From a checkpoint of a small sound classifier: log mel input, moe top_k.
Rows from block 9 of a small sound classifier, named by matrix and row number. Rows with one number within an expert belong to one neuron, the router's apart. Each number is 200 + 30 x the weight over its row's rms, rounded and kept within 0 to 999. All counts start at 0.
After each expert's rows are labels from the 100 clips, of 14976, where the router gives the expert most weight on average: "strongest on" is what is common among them. Only what is clearly more common there than usual is listed. The data: simulated modem signals in the audio band.
# router: router (model.blocks.9.mlp.router.weight, 16x128, trained with AdamW), inputs 0-127
# up: expert up (model.blocks.9.mlp.up, 16x128x128), inputs 0-127
# down: expert down (model.blocks.9.mlp.down, 16x128x128, transposed), outputs 0-127

# expert 12
router.12,207,200,201,218,162,156,219,219,257,220,219,136,181,219,215,241,195,157,177,253,204,140,215,212,221,249,245,144,227,228,165,257,222,152,187,154,219,250,243,214,217,223,196,203,236,194,188,214,181,220,188,214,176,204,158,152,220,217,192,156,160,178,231,191,235,216,150,224,230,181,256,225,212,221,203,234,197,170,221,199,202,193,202,195,259,184,171,254,268,227,210,199,202,162,247,158,234,183,204,207,217,200,204,239,242,236,202,176,164,198,186,209,206,199,219,157,251,232,243,208,173,207,177,214,169,207,167,237
up.0,220,184,162,232,162,178,178,249,216,187,173,184,210,250,172,165,189,207,155,155,143,197,198,147,177,150,156,230,178,200,123,173,225,219,209,164,174,206,198,167,214,187,185,194,239,196,211,203,188,230,247,170,199,202,182,153,200,165,196,171,236,158,121,216,227,204,227,185,237,176,180,178,203,143,194,199,237,180,287,205,215,234,196,193,165,233,173,247,206,171,196,185,147,172,214,189,199,230,194,189,163,205,212,152,204,220,168,197,177,184,180,189,204,231,166,229,227,224,202,178,238,157,213,170,152,235,232,144
down.0,199,233,264,158,195,148,232,172,161,200,219,204,166,205,204,240,176,202,178,169,172,181,190,206,221,207,214,182,173,108,184,193,200,221,230,214,185,220,212,208,185,195,250,216,224,152,209,204,188,190,152,153,220,188,181,186,235,255,162,205,224,187,139,243,240,191,231,253,189,183,232,215,168,210,184,187,168,220,144,143,179,219,197,213,208,129,201,180,168,199,183,235,168,227,180,157,211,192,235,182,144,203,162,211,244,282,206,199,202,211,196,183,232,162,230,188,181,201,172,167,223,196,217,266,221,231,186,237
strongest on: 100 baud

# expert 2
router.2,207,175,248,194,168,171,166,215,258,201,223,168,180,190,202,216,232,214,214,250,206,183,222,188,214,275,238,146,188,252,165,247,201,192,180,180,224,225,219,207,255,162,179,202,210,234,219,249,164,246,180,188,212,220,160,187,225,219,173,188,183,159,198,234,262,215,211,230,229,175,208,226,186,190,182,211,143,176,227,220,168,216,195,229,260,215,250,231,210,181,178,200,189,151,199,215,217,226,133,158,250,213,191,219,254,259,172,189,174,183,219,192,210,164,195,207,235,206,245,206,210,160,167,220,216,229,149,251
up.0,178,178,238,188,187,246,180,180,233,202,221,223,170,232,219,155,129,203,225,210,137,185,206,243,169,194,174,188,216,206,264,181,232,176,222,171,182,191,206,218,194,217,126,268,215,216,181,227,194,184,248,181,187,163,222,218,220,258,186,207,172,187,204,248,187,201,161,200,184,141,200,205,225,204,217,210,224,182,196,210,155,226,204,257,224,226,194,226,185,138,226,154,239,209,194,222,255,200,180,211,167,188,177,206,225,188,162,266,180,171,200,142,249,163,182,227,193,215,249,165,232,187,195,252,190,247,210,182
down.0,183,233,147,199,222,235,213,200,189,209,196,254,184,212,211,195,215,197,189,166,189,159,219,169,205,248,214,245,188,230,196,206,163,210,199,135,205,203,222,170,214,171,178,233,138,151,253,180,224,203,237,226,167,245,249,194,205,190,177,212,247,195,166,167,183,157,182,127,194,158,187,206,193,203,214,199,190,232,197,229,216,232,232,214,214,213,239,168,191,180,174,235,225,213,179,228,201,238,122,204,289,240,177,203,191,189,180,178,178,238,224,198,210,218,136,245,219,164,196,220,287,200,162,218,196,188,237,215
strongest on: AM speech; FM speech

# expert 7
router.7,244,227,245,209,170,178,203,169,259,212,226,165,164,199,202,198,201,181,199,252,167,162,203,193,218,238,228,154,241,210,199,236,238,158,196,176,179,203,226,209,243,173,170,223,233,216,164,199,173,188,180,174,178,218,204,156,212,194,177,196,137,156,199,215,169,234,163,206,178,202,249,205,182,190,202,199,152,122,175,169,181,183,240,182,200,202,191,263,191,174,159,183,192,176,222,151,267,186,191,228,171,170,253,244,245,231,216,248,180,175,245,138,164,205,221,190,176,240,225,201,168,242,189,242,180,179,214,214
up.0,216,214,179,201,153,198,193,187,215,239,192,167,157,228,167,219,225,236,220,224,194,238,197,231,244,213,238,175,201,213,204,241,191,170,220,180,215,237,200,184,168,206,162,195,233,214,228,243,145,179,181,181,252,175,239,214,229,223,180,165,204,189,229,250,172,242,200,235,235,245,198,218,200,210,167,245,209,227,238,211,180,241,207,140,228,172,214,136,207,206,238,236,233,205,220,170,193,149,255,157,167,232,231,189,171,216,218,132,229,188,170,220,264,214,160,188,199,161,189,183,276,170,194,209,166,196,187,251
down.0,185,217,203,212,187,233,204,222,174,177,193,151,189,184,255,173,164,151,188,217,156,166,225,184,211,206,155,187,181,184,171,171,249,210,202,203,200,219,264,156,173,254,181,184,201,193,229,190,245,240,227,211,218,213,225,200,146,205,211,205,239,138,174,193,190,153,230,235,176,178,188,180,173,175,196,184,226,154,223,223,321,195,214,252,175,240,192,257,179,213,203,169,196,183,164,253,193,216,168,242,180,170,205,145,175,175,185,222,213,235,176,230,129,182,172,160,213,194,216,180,202,187,211,215,225,202,201,222
strongest on: AM speech; FM speech

# expert 11
router.11,198,184,201,216,165,152,218,205,236,213,221,176,186,228,224,229,177,157,172,249,245,151,226,209,211,260,224,202,223,223,176,262,246,149,149,154,234,234,238,240,226,209,183,226,202,200,163,238,177,211,220,222,158,206,197,158,246,192,173,173,146,197,215,198,234,215,148,238,215,171,251,208,210,211,200,238,155,168,211,159,234,220,215,187,258,179,212,234,243,185,222,168,209,158,233,159,232,208,206,186,235,187,204,250,244,190,217,153,210,209,213,208,186,215,216,175,228,196,239,231,156,234,162,237,209,205,169,233
up.0,135,215,177,235,218,221,159,177,223,251,227,216,211,221,185,250,245,156,152,175,223,197,193,148,186,203,214,191,179,155,227,191,247,169,192,189,239,179,206,204,261,205,219,227,207,243,196,217,240,235,191,160,217,196,222,199,162,198,200,193,224,162,195,218,210,144,200,202,218,209,143,194,165,135,271,186,254,257,233,242,211,159,191,237,161,261,171,224,180,205,186,245,188,160,214,202,209,180,267,210,214,204,204,206,198,187,221,217,191,235,196,180,143,180,193,226,166,219,212,237,168,191,148,224,192,223,222,166
down.0,213,172,190,172,260,203,158,130,249,194,258,198,205,169,232,283,198,227,242,272,154,204,191,201,169,214,226,169,152,211,237,257,162,211,186,159,218,208,210,176,184,187,143,172,189,230,170,172,175,205,212,223,194,251,203,239,239,212,174,180,264,272,208,131,209,185,194,178,186,212,161,210,197,181,182,197,200,193,215,197,201,184,169,172,185,201,181,184,173,162,178,246,171,209,201,192,159,206,174,189,138,221,190,183,203,209,180,220,207,164,217,193,197,230,209,172,191,198,194,203,192,204,121,196,207,228,256,215
strongest on: 400 baud; 16-QAM

# expert 0
router.0,193,186,198,196,212,167,201,209,219,159,252,174,186,229,240,199,206,227,152,227,250,187,240,219,168,229,239,155,188,254,191,245,223,168,181,170,247,210,208,201,219,185,199,192,243,255,146,255,156,203,197,182,190,214,157,176,200,147,181,201,213,213,151,192,231,195,182,206,170,183,218,177,228,182,194,240,157,132,197,174,201,224,253,189,256,221,172,205,212,157,169,171,209,181,240,143,190,242,181,217,155,231,208,182,223,207,238,215,175,207,218,168,211,203,271,188,240,225,240,207,234,269,184,245,173,198,178,201
up.0,229,164,199,228,159,236,193,240,185,199,176,219,221,214,155,190,192,206,193,181,205,193,228,278,192,223,223,226,233,168,204,122,232,208,235,173,194,196,142,214,146,230,162,219,190,128,199,256,165,188,222,194,182,201,255,183,206,180,193,184,206,218,139,185,192,179,199,214,140,213,217,183,181,180,208,207,220,232,219,185,190,225,168,198,197,192,217,149,186,179,246,161,174,198,135,211,280,194,205,213,276,184,253,196,186,180,251,194,173,191,187,166,147,187,221,166,229,218,229,213,147,208,199,205,177,239,177,185
down.0,209,203,206,231,160,142,189,119,215,227,194,172,146,200,219,203,246,199,236,253,164,237,221,169,157,193,225,188,199,215,209,224,201,179,189,223,183,217,210,199,211,212,203,189,244,248,258,184,224,229,204,250,214,158,222,245,222,191,210,224,197,237,220,197,152,193,184,234,237,206,248,198,248,241,154,246,167,160,211,207,205,223,229,192,188,199,240,195,223,199,186,197,219,187,207,226,150,204,180,161,204,223,157,191,170,145,88,175,248,209,220,199,197,201,206,223,193,208,206,196,273,199,136,208,232,183,191,192
strongest on: burst; 50 baud; on-off keying; carrier: 1.5 to 2.5 kHz

# expert 4
router.4,226,217,187,185,188,141,227,209,222,220,229,186,196,226,198,219,171,158,183,251,246,151,256,214,192,260,220,215,247,229,159,262,248,155,159,158,210,227,242,215,214,238,164,213,217,191,160,199,190,190,229,219,164,195,186,161,245,184,209,191,158,202,226,185,247,220,135,240,241,170,213,214,208,247,214,228,173,151,201,157,246,238,201,183,255,224,200,229,255,185,202,144,214,155,226,155,218,198,219,198,219,173,228,242,223,197,197,194,185,240,232,216,183,234,182,167,199,193,230,221,167,228,181,217,208,217,188,222
up.0,225,183,240,172,152,246,234,179,254,217,227,219,241,175,154,235,207,166,258,250,189,198,160,204,233,218,223,223,182,201,224,152,159,190,234,207,167,213,138,212,168,207,212,240,244,194,212,182,153,175,229,174,218,240,162,189,187,232,200,247,195,198,227,238,188,193,194,184,193,220,215,141,182,148,157,170,177,143,257,203,143,189,241,194,229,203,204,174,228,183,188,252,243,188,222,203,203,158,195,216,231,156,174,174,224,227,217,205,209,170,217,168,232,250,207,190,159,179,197,176,178,238,187,199,143,168,195,228
down.0,172,239,246,195,177,191,207,223,234,237,155,236,228,148,180,269,157,165,171,218,201,202,220,216,179,225,230,165,191,196,192,244,213,197,209,260,240,210,207,184,207,214,231,259,250,180,154,188,228,187,217,178,159,237,171,203,223,225,192,215,206,98,203,214,213,217,223,228,211,204,190,207,201,149,216,167,152,203,192,224,201,166,168,190,171,204,187,208,243,246,225,205,219,155,197,245,171,204,160,223,221,155,239,189,247,218,228,203,211,199,203,197,202,138,263,146,219,233,181,220,257,213,215,191,156,177,195,178
strongest on: 800 baud

# expert 8
router.8,194,233,227,188,184,155,209,201,233,207,209,155,158,262,178,208,184,168,175,226,214,156,251,220,194,208,216,194,220,196,147,248,186,162,153,156,225,232,232,156,264,202,227,242,180,195,141,224,238,169,251,180,147,207,195,173,204,218,183,201,153,160,160,216,241,236,207,208,223,178,247,227,205,226,168,235,226,174,240,162,249,240,163,183,242,207,209,249,228,164,215,166,229,201,202,151,224,188,204,167,216,206,236,196,245,224,200,210,172,199,175,221,219,201,204,155,222,214,243,176,179,226,184,225,196,222,238,251
up.0,170,208,177,198,231,162,210,188,186,210,192,169,187,230,244,199,135,187,152,194,190,219,173,222,161,243,180,204,186,197,216,211,181,149,218,167,237,180,148,188,208,182,151,175,160,167,241,191,244,219,138,259,184,175,210,179,143,241,166,134,239,217,171,165,248,171,215,237,160,185,206,256,171,200,157,197,198,219,214,235,199,180,207,153,197,228,184,181,188,166,156,182,200,167,223,181,165,232,193,227,249,196,225,235,176,218,182,183,154,155,222,160,232,211,262,177,192,200,189,231,208,170,190,223,195,244,205,150
down.0,247,204,208,248,107,208,232,168,228,193,212,234,156,225,225,215,207,194,224,244,208,197,209,207,265,168,257,183,196,226,264,150,196,171,228,177,180,200,191,219,232,194,220,214,181,228,197,208,230,170,225,219,135,176,190,212,201,211,177,203,160,217,199,240,186,267,166,148,195,206,187,199,223,197,162,220,185,231,251,155,157,194,224,229,190,197,203,258,210,191,153,208,239,250,217,179,220,158,221,184,186,222,211,280,215,210,239,250,229,205,218,202,179,213,209,189,260,191,208,180,221,156,187,251,221,209,206,225
strongest on: 100 baud; 8-PSK; QPSK

# expert 14
router.14,192,215,189,194,193,158,207,178,246,202,218,184,186,229,209,216,183,184,157,257,241,154,249,203,197,260,241,172,242,222,160,263,240,143,154,153,220,234,249,183,228,228,169,222,224,187,166,221,188,202,233,226,163,217,176,152,260,179,183,168,156,206,211,196,253,205,157,227,218,175,223,234,202,197,194,241,153,176,205,157,217,239,209,203,246,215,229,213,230,202,204,170,222,169,217,158,226,211,213,223,224,177,237,234,242,207,197,166,205,210,238,188,202,244,215,172,229,216,231,225,161,239,162,236,230,196,165,239
up.0,212,160,187,166,211,218,209,230,193,148,194,241,175,166,230,198,206,218,161,161,240,195,211,187,197,174,160,156,227,185,228,186,123,234,220,212,141,207,170,142,199,173,233,183,219,196,181,193,198,219,244,200,234,165,249,228,171,265,241,210,200,203,151,217,181,173,207,151,178,167,174,211,148,177,196,203,225,223,170,182,265,230,188,179,214,147,188,166,204,231,191,215,220,239,197,245,187,224,220,184,216,230,188,115,180,262,218,207,187,156,202,166,185,207,207,209,259,170,189,215,231,180,180,174,183,186,190,142
down.0,187,197,233,196,182,177,190,194,224,257,245,208,263,180,216,185,171,248,238,203,163,226,239,212,149,184,222,217,212,198,143,255,207,151,190,230,208,137,257,214,225,253,228,234,221,242,204,239,184,222,232,226,211,185,192,147,206,164,183,155,199,221,183,214,182,206,176,201,239,181,214,192,177,190,209,174,194,288,275,208,222,209,219,188,252,249,189,180,178,184,252,220,185,176,213,204,178,167,216,238,215,257,242,263,155,211,173,208,208,188,199,207,222,210,162,217,195,221,222,194,158,208,186,190,182,198,155,222
strongest on: OFDM

# expert 6
router.6,235,237,187,245,231,182,176,191,178,190,191,189,177,173,192,184,192,170,236,259,244,172,204,200,222,182,175,212,224,175,194,155,173,161,157,162,130,166,221,207,193,202,237,250,211,217,263,149,281,203,213,168,178,144,234,233,210,162,233,179,162,182,178,255,181,146,176,168,226,247,204,213,234,263,231,171,214,220,164,228,246,178,205,183,175,201,157,232,203,202,255,232,226,170,201,242,240,230,200,206,209,181,200,229,228,221,189,231,202,198,189,203,158,206,175,220,165,214,197,247,189,232,187,202,161,193,167,204
up.0,230,184,176,234,231,189,221,246,166,283,223,211,207,253,202,213,199,195,215,185,234,183,198,210,217,212,132,246,147,151,231,206,198,186,209,153,173,215,200,159,181,175,206,198,201,221,200,186,232,212,199,200,197,218,177,202,223,175,182,146,160,242,168,209,211,209,172,209,181,174,174,221,240,236,220,261,219,246,261,215,261,191,251,215,218,165,197,152,231,164,158,229,273,245,220,215,229,193,243,218,224,209,183,186,255,177,187,159,211,224,178,189,223,225,152,180,188,227,205,220,263,223,214,217,240,174,223,192
down.0,250,233,247,175,213,197,155,151,251,175,178,194,165,194,259,133,204,225,172,215,208,201,219,253,210,167,200,235,231,261,200,188,181,206,234,271,195,183,221,183,213,227,208,243,228,204,205,214,183,146,215,232,225,207,211,168,216,233,194,207,271,140,189,179,196,163,177,206,248,204,213,171,197,161,193,179,197,136,224,199,184,213,210,159,184,214,181,202,226,226,207,223,188,189,167,230,176,170,178,183,180,209,249,237,134,169,211,254,170,220,267,185,164,224,208,265,201,229,192,206,149,211,215,178,188,204,210,198
strongest on: burst; 800 baud; fading

# expert 10
router.10,209,199,215,194,168,184,217,219,239,210,225,167,183,225,187,220,184,196,179,255,245,130,240,222,194,249,247,170,232,224,159,264,238,162,152,164,231,230,243,209,245,199,176,228,203,188,169,227,168,225,208,218,172,196,175,155,243,191,194,185,159,164,240,187,240,214,162,225,227,184,241,219,184,223,192,248,127,161,209,160,209,240,191,195,265,207,211,220,238,199,197,159,218,159,210,172,220,189,212,201,234,192,231,251,248,201,201,198,194,190,200,217,179,202,217,163,229,199,245,237,154,237,166,244,222,201,166,222
up.0,211,236,164,184,257,204,197,195,232,214,179,290,210,181,193,191,204,207,225,166,209,169,205,211,178,199,163,221,232,179,144,176,221,183,199,168,184,195,217,170,189,220,218,189,168,193,209,179,196,216,243,227,151,242,185,204,178,185,197,232,223,229,246,201,195,254,195,198,185,169,201,255,249,165,215,187,125,147,215,158,239,175,189,193,241,227,222,178,191,209,210,246,205,184,166,194,253,123,220,220,202,219,240,174,232,144,210,201,224,228,110,148,190,217,183,270,197,189,202,184,226,196,233,213,187,232,216,222
down.0,209,190,165,199,183,232,241,200,218,230,208,176,236,203,216,196,202,258,269,182,187,162,188,174,143,159,187,187,226,151,203,234,207,154,212,241,181,239,231,214,235,228,216,170,222,196,173,180,245,241,191,191,249,169,192,223,142,237,238,144,163,220,232,149,194,196,199,176,186,261,213,219,234,253,206,168,210,189,226,187,153,201,167,223,229,200,211,213,139,191,231,218,143,199,219,246,160,246,230,220,169,151,199,216,127,218,210,198,180,197,171,213,199,191,249,176,191,168,207,193,220,168,226,180,207,160,225,227
strongest on: 400 baud; 4-ASK

# expert 15
router.15,198,230,205,237,174,170,183,174,257,178,198,154,188,219,230,212,193,186,178,238,243,144,186,206,257,251,204,173,231,214,144,247,210,173,155,149,209,204,238,177,219,207,163,224,225,196,175,208,223,189,176,199,161,216,174,169,221,183,237,153,149,175,230,220,247,157,144,192,188,171,224,178,209,206,169,235,166,143,221,192,241,215,217,188,244,224,168,218,224,171,165,216,195,160,226,147,194,218,195,200,205,151,226,184,234,194,234,181,180,177,202,175,184,195,203,147,169,175,247,194,160,250,144,232,175,205,153,230
up.0,166,193,250,178,204,245,163,178,226,215,200,206,159,173,203,158,218,186,203,234,223,215,188,126,248,231,228,206,215,180,160,162,203,186,227,165,224,124,207,175,247,171,225,210,178,211,183,182,189,158,197,200,212,178,209,169,237,144,182,238,189,194,183,185,235,180,202,211,229,222,188,231,186,186,139,162,215,169,168,213,211,280,233,256,150,154,169,202,195,195,224,252,214,174,133,172,213,220,186,240,151,194,211,208,224,197,186,263,196,205,234,233,175,197,252,231,215,228,206,218,185,213,176,205,173,150,227,164
down.0,189,223,207,174,203,150,237,200,130,223,202,200,234,216,183,194,169,149,169,195,201,195,189,248,130,228,210,194,166,159,169,169,205,216,152,203,148,190,232,169,178,175,144,237,179,199,208,163,197,147,186,169,157,180,260,187,184,239,226,124,238,204,220,260,193,223,195,202,168,203,180,218,225,245,202,197,165,263,206,250,246,221,184,206,250,234,198,202,214,137,224,145,208,218,249,222,214,199,230,187,214,235,201,172,165,185,188,211,211,173,194,185,211,242,219,186,215,171,209,246,230,210,247,174,205,212,205,207
strongest on: fading; 50 baud

# expert 3
router.3,198,199,170,236,171,153,201,192,242,121,173,201,216,153,132,220,170,199,212,191,198,172,216,220,197,196,166,254,237,186,146,176,205,204,178,179,237,220,175,226,211,197,152,140,218,170,202,219,223,178,183,248,159,222,253,186,167,154,180,211,235,194,217,219,219,243,193,272,185,167,151,186,174,203,156,238,204,194,243,152,195,182,168,162,159,255,185,189,224,190,171,153,195,215,226,191,185,228,225,221,264,174,211,189,225,206,161,193,238,163,217,189,187,249,216,177,171,179,200,233,178,209,165,213,188,166,154,211
up.0,222,210,250,191,205,218,187,202,236,204,184,169,206,264,153,247,253,215,176,225,201,267,192,167,160,217,194,203,221,226,233,187,153,155,213,258,202,132,168,172,220,172,205,217,218,213,193,154,170,238,250,170,229,236,174,173,213,229,172,173,170,201,147,251,213,261,232,182,217,199,238,179,216,120,249,190,179,191,148,182,203,221,214,195,203,231,206,177,209,161,215,211,251,204,162,165,224,242,162,186,234,157,213,168,231,213,211,163,141,188,217,190,180,199,249,185,219,186,208,185,187,194,206,207,203,214,177,218
down.0,172,155,202,141,232,133,173,175,197,165,216,166,186,164,221,204,174,180,178,191,241,207,179,182,215,129,189,234,216,198,216,201,210,283,190,182,150,194,227,193,154,199,179,207,183,156,243,230,205,174,229,233,156,159,299,234,191,225,171,176,170,225,211,163,169,189,202,164,199,196,189,179,200,183,161,145,233,238,231,167,184,222,185,194,175,173,177,206,189,252,164,197,215,215,189,193,182,211,146,180,168,232,172,202,154,151,175,193,203,180,212,249,203,215,202,230,162,220,179,201,184,239,169,236,168,164,210,175
strongest on: burst; fading; 400 baud; 200 baud

# expert 13
router.13,221,212,196,204,172,135,215,201,218,213,227,190,180,236,210,209,158,162,172,258,237,154,228,208,204,240,249,182,239,225,173,262,247,144,177,164,210,226,235,206,238,212,166,225,190,196,162,225,161,206,228,205,175,211,168,156,231,203,194,185,152,206,234,190,243,230,145,230,197,171,252,205,227,210,203,237,168,145,210,156,246,217,218,177,250,199,201,237,257,191,232,153,202,161,234,159,218,206,206,208,220,180,226,231,233,187,229,174,194,218,229,203,185,226,211,177,220,215,248,227,149,256,162,227,213,198,184,221
up.0,180,160,272,185,165,192,179,212,231,139,187,205,231,261,178,252,160,204,219,218,168,225,176,187,191,208,199,219,172,178,207,148,168,236,211,186,202,237,203,215,164,188,233,184,207,184,211,263,191,155,159,174,260,138,194,206,200,256,181,216,210,231,181,234,164,228,157,168,197,198,189,184,189,180,177,201,148,200,175,201,255,173,202,184,184,195,249,193,228,198,220,171,263,195,224,214,170,193,187,155,159,203,199,235,229,203,154,217,158,182,234,193,178,235,196,220,206,200,163,281,275,201,229,228,208,185,216,184
down.0,206,238,187,221,247,253,187,195,186,234,173,186,202,169,184,109,169,199,267,178,230,162,230,192,233,203,236,212,188,181,195,199,198,188,206,187,214,183,233,206,182,213,204,228,127,200,209,170,197,180,194,194,226,253,215,191,175,191,181,243,218,150,174,205,216,120,174,153,197,234,202,201,192,186,217,255,219,183,215,238,184,191,136,196,199,204,189,186,209,186,256,187,207,160,212,145,267,172,195,200,190,200,198,174,212,201,221,272,201,208,238,208,246,172,178,190,180,243,211,249,235,199,196,223,241,211,290,180
strongest on: 100 baud; 4-ASK; 64-QAM

# expert 5
router.5,165,197,160,219,201,186,252,141,165,232,162,214,182,186,214,174,186,215,201,164,223,227,137,201,207,223,139,187,262,144,170,173,227,165,179,177,197,183,199,169,214,175,151,210,151,206,200,145,219,254,194,225,157,177,235,220,175,208,230,229,208,221,207,237,208,171,184,203,225,187,224,247,238,227,229,235,173,248,167,174,201,155,204,250,185,215,181,163,200,225,201,237,149,178,191,212,231,231,221,254,213,124,193,156,168,202,220,175,242,202,185,223,189,172,164,219,163,196,225,163,173,193,203,209,240,212,187,147
up.0,248,203,221,215,219,220,233,188,213,175,221,216,177,208,167,220,192,188,170,206,264,161,248,196,181,185,218,218,234,227,227,191,202,177,206,176,208,239,177,231,191,147,185,215,264,237,174,195,138,207,175,202,212,169,201,191,255,187,201,206,215,220,148,226,190,182,189,210,214,178,220,145,199,279,204,177,199,207,143,245,182,200,181,191,210,209,214,213,202,236,195,221,214,135,245,184,254,161,195,204,181,160,209,195,243,200,194,226,218,182,249,208,255,245,210,226,174,202,249,155,111,161,200,251,197,258,242,195
down.0,187,211,184,213,174,194,211,256,204,183,205,242,192,161,254,198,202,246,235,227,205,161,217,244,185,175,239,232,170,249,194,168,166,153,208,243,224,269,216,218,192,233,193,222,208,187,204,164,210,220,194,200,266,212,179,228,199,221,222,187,168,198,205,189,183,186,169,175,187,264,177,182,243,195,241,142,154,215,217,155,218,241,234,159,203,169,246,245,177,152,213,219,174,298,169,211,205,178,207,170,180,211,199,237,187,217,238,192,191,191,189,192,199,204,169,162,160,189,160,195,291,233,181,184,205,218,194,200
strongest on: 400 baud; 8-FSK; 4-FSK

# expert 1
router.1,172,211,198,211,151,144,209,198,248,189,193,171,192,231,211,235,175,169,178,261,229,134,238,224,218,262,225,203,221,241,165,251,214,168,150,174,221,244,228,209,237,204,182,225,214,185,160,227,191,216,180,246,181,234,205,156,209,175,193,174,144,222,244,231,250,217,171,233,209,176,239,227,203,194,182,245,153,163,215,167,228,239,215,162,251,220,195,220,231,166,185,174,199,154,244,170,213,222,216,176,231,186,225,227,222,195,227,156,179,198,206,238,206,207,205,164,225,166,239,195,158,227,167,233,199,235,155,222
up.0,140,213,223,228,179,193,167,203,183,257,248,204,181,221,200,247,202,230,185,213,199,214,167,196,181,218,223,194,175,224,233,138,212,181,192,225,209,225,222,221,198,210,258,148,209,167,226,159,137,241,161,180,246,186,194,182,195,196,156,160,172,192,185,225,167,134,204,196,179,197,235,176,180,209,176,135,209,212,258,204,206,182,185,217,195,187,200,171,245,220,169,224,151,225,230,169,275,213,262,204,226,207,246,198,275,182,216,200,221,198,174,256,232,173,210,227,167,139,210,196,198,182,224,185,214,197,154,176
down.0,189,197,236,214,222,178,174,156,237,198,227,205,211,163,169,227,183,180,190,224,159,251,190,156,159,165,205,186,150,227,195,213,211,250,217,267,201,202,167,188,120,188,198,188,171,277,234,228,176,207,229,188,207,179,221,183,213,190,208,199,196,228,208,228,221,189,235,164,246,233,147,254,170,191,240,226,220,204,211,204,211,171,195,203,258,232,205,173,223,250,153,234,184,227,197,171,173,172,213,226,212,189,247,153,162,153,258,251,212,191,191,187,159,143,191,212,175,179,167,216,218,238,171,251,211,234,209,186
strongest on: OFDM; 100 baud

# expert 9
router.9,195,154,215,135,187,251,194,256,193,221,223,209,191,233,184,154,191,211,157,186,197,204,200,170,201,216,240,218,177,217,164,229,205,245,202,191,227,203,140,208,134,222,212,242,192,241,231,206,175,148,203,182,268,195,162,209,231,226,183,154,196,227,214,146,210,146,205,178,216,176,183,175,150,161,145,180,185,230,243,232,189,252,219,215,189,170,247,197,164,203,197,190,224,159,212,188,154,161,235,179,175,240,173,188,194,161,208,196,189,185,183,229,253,190,145,182,220,158,216,188,208,159,155,188,217,234,157,168
up.0,265,203,204,225,173,222,208,215,214,191,198,213,202,166,207,231,188,193,218,211,184,221,216,165,200,199,243,194,162,158,162,164,174,184,180,148,210,208,217,207,215,169,217,227,215,269,259,183,225,194,204,234,221,230,221,189,206,222,232,208,159,213,187,201,221,186,180,128,222,229,215,194,185,211,257,182,218,233,280,140,237,211,229,210,173,140,188,207,205,223,223,210,226,155,173,205,196,190,199,158,245,128,200,163,217,221,169,225,185,216,199,219,173,209,191,192,173,132,170,145,100,219,164,236,184,202,185,225
down.0,193,213,225,187,188,192,218,127,207,231,167,225,243,212,186,165,181,245,175,185,184,201,216,191,238,218,146,191,230,209,183,251,251,283,204,244,245,203,181,176,171,226,151,217,195,177,156,207,179,184,204,188,185,172,158,209,212,180,160,191,214,201,222,151,201,205,120,274,196,202,203,200,200,140,188,246,162,180,169,248,171,191,201,232,190,204,175,202,191,234,187,256,219,212,162,225,231,230,183,227,187,202,181,162,177,190,228,182,244,192,160,209,223,238,222,186,251,205,229,257,270,208,221,215,225,224,208,227
strongest on: burst; 50 baud; 8-FSK; modulation: frequency hopping